Weights of a small image classifier.
Model: activation gelu_tanh, widths [96, 192, 384].
Data: trained on histories of elementary cellular automata, time running down, 147500 training examples.
Rows from block 6 of a small image classifier, named by matrix and row number. Rows with one number belong to one neuron. Each number is 500 + 50 x the weight over its row's rms, rounded and kept within 0 to 999. All counts start at 0. Numbers have three digits each.
After each neuron's rows are labels from the 100 images, of 14976, where the neuron reaches its highest value: "top examples" is what is common among them. Only what is clearly more common there than usual is listed. The data: histories of elementary cellular automata, time running down. In brackets: how many of the 100.
# fc1: MLP up (model.blocks.6.mlp.fc1.weight, 576x192), inputs 96-191
# fc2: MLP down (model.blocks.6.mlp.fc2.weight, 192x576, transposed), outputs 96-191

fc1.64:463380471577528560537479545514575519519542388535561461531490565490552521485511483318481430558396470449454482477540490440488431511471505469485619471482532553495482451506437527511444525460463482484487494532476434496477529504490561494455446455519583529463440465431472536516463552451447463443
fc2.64:499396390488499627542503505500414470544466493490533480473602508503416525488490516541545497453436485522455568448556425458428513475413534452465479489448570446474499503529551506481448448415607481512517535484579479387528462537555552513485498504562472543515542521580450522491535474500490512545
top examples: 111 turns on (100); 000 turns on (99); 110 turns on (85)

fc1.131:502454475414536412517508554529584433518489472515503493536554495454526496565450534352523618516520553512456462546517455529484481487511453518447576425476455455487566497439513537474449488483603575547556529519543502485538432514518496442480362508600446588533553482455552418498527592490501528536
fc2.131:488527491577589436537570438463488492580487473520534526452470415488474537501460460571476454456523502421513466482460499537474438517573558432495431574530476531447464495452517517555472534590476455421474513472457491425572464452410490426581444466487468459481423558550570494350474531588487555463
top examples: large cells (66)

fc1.424:438495497548534489455530524574511547582395467480556509520524457548456488539473486464628555558574569427465540509476532534387497505577505517568483506396464484555440572505502455430490417537446466531513469537474558531549455509382454490459618526498558582568500441504502525589518368498442421440
fc2.424:530399431542431451611552479505547573556463482468401405401424513534527600492541591517510461544481446457419523488585475452446495535528520444432508527443524558462482514493500533505420473438461500462555491467581518482649476518490511515520513461554535449497566437564508430587478492540420539534
top examples: 000 turns on (93); 010 turns on (91)

fc1.155:516420465473488507523512614537550434471595463536465450504472492488392472512456454538561503411471432514489492552505433600559456545389474496614451419497550452502489552419499530597539377556452452514491604418436433410449537468514478444519504523496426411563399495439514458467422410444454478439
fc2.155:503594498520556478510563486540554474422468524474436632443469524544492436434497546513435539485436427474422471468508535466459459514467534458467584482516502550568506339485454518515494585524474548579508367434521526507523507539480532562512539490551507523513519585491505528479445541615503499464
top examples: 000 turns on (94); 100 turns on (91); 010 turns on (80); rule: rule 61 (30)

fc1.508:543543466413449465477588488464368550493524378567496546619562479485497504565480451547602421420470489490531441440460516522544462446479520448533463555469555519481476456436436511499498496545439524480529606446488546524490535551475517400481433588487547466623599531403519553570506499494519424477
fc2.508:521468614483497524479376460423477425509443513562495551442483576445496509509484465499521450472536526393495469505391420450541487422549544457468436443522450585557494418478491605472467504444557474530524528473476546582530448570560544498483493613437513480485558458425555472539477423514613463466
top examples: 000 turns on (93); 001 turns on (92); 110 turns on (82); rule: rule 67 (36)

fc1.136:400425471505574508540460454437476535517518424472529384484429587485489573532406428476482453432565489491448504512483549407602476500463520514452456495473535455460599599493518493445441543445379470564503414490569490419450483422511522456523447488461524490505446386519451447536437470440592518532
fc2.136:487482584442525469473490533428448465603514452507478598460462449540485386394565559539546594523505522472536598505456505633454576498461494536440464503447484616488492534422421560480517518428514499439502463457497518507468469559538499486532557510560502484495576502604474466500576512536471468570
top examples: 000 turns on (78); 010 turns on (76)

fc1.509:469516454460438511465500458599498439461507489523446543496456492624595438511402489522486433482485397481394456495457451522488541488481478552482468504440449570674531504511442496554505468504418470502466460581552508461489522467451524437475505411571534491445537483509504563546490440470423460670
fc2.509:459414480489591417607507544480495514514548526505457421482480473570497507534579425547556476430575409457577463491640485537508519453522491480553518450451483483488477460473527423597504497436370540510464510476566524484511624594519413474457498483581402431450585497542456536510493433586498419512
top examples: 111 turns on (93)

fc1.102:489415553500476580483550472514514502460425408480536457620584558500444534499511480405459590517409429451497489420479462526443503504444483519462463526520497515512558487474525546480441433479474557542457459477516506503486527487508544475497457435455529635456559550471496518507467620508498496496
fc2.102:540379544593478538532487474528452461464561511521463544534475556438530471467527559501542432498489556454553518509527468499479480472462527384495635476549530565495509468538466533496506486444510507504511492522479557502437482466598536464590530454576517470566481501530485578434530468452454466579
top examples: 000 turns on (100); 111 turns on (99); sparse start (79); 101 turns on (75)

fc1.121:460446482563549603514471471445567479462464433539569598474545519500568547553554470497507502502427547441489433571452566445503458485522514444437467477435462470566371496547529512494470482476530509545526390484562484384491567496563502426577456559516496481455432542583416485438551502537471547508
fc2.121:481473482515458597470530569515479457529555559517514513530596525463518548547453497560556491529387528536521539445512474479515485527448474517499568472545577521472449380512500564515492511532584510551482494354486472480489468483450549477498447471478431574549467473520447511536591531462465487482
top examples: 111 turns on (100); 000 turns on (99); large cells (88); 110 turns on (78)

fc1.123:478561407479524492507429561510475507582528459543505433450453482423539479591479484457537453575511494522576557540426492527432505563571520492479484567470547479479556546494432501493484469410498504445420463427546499456576515532484529401471485440469464546556490508502461507486497492578503573419
fc2.123:451499481489472527503393476478503459456470560523522595510535452466533464477527594545434590509539559443458447486543460600554421542394481440413437537556528510462533464472469563522610462571479556392474530485385565533499457437503487568615551448490500507395469525482433524389538515548508553460
top examples: large cells (83)

fc1.159:485523514539468561505534511527503467541447420509415512496535490457502459507502482523454469492466470533461518529497473455508422516529535522522507459430441495551581593442558464515543465482487489594470542543452434521514490536496561443454512509461441439556468420490458407620519414528515455501
fc2.159:427435538470513579519529463567413502546509573514580585493480442451457506472539573527455455507474485525555538559532488417463509470417494533476442526457474432574459488460550471523525622484484564549535580484454545523518514573542538544631560472516555579466467478438490469538441504488439469492
top examples: large cells (92)

fc1.534:497513507471491591501491585433441525529419610446574521551432535451483520486604446482531517391498543405472528491419467472564508567505475559529483439461505492546605425431493566464524545439449411577426461491512569472488548481559489500508466461509467577467544498446666493596476470505490496472
fc2.534:443525497541518489485520478542475536557558494519461474488535443515455572474449469444499407489560464542586463444496499581486522439501443496507537520459504492415460584571497585494515576507444505429432557494462425552402511514459547459515503531485517477521448453612549462454531501515480480442
top examples: large cells (100); 011 turns on (98); 010 turns on (90)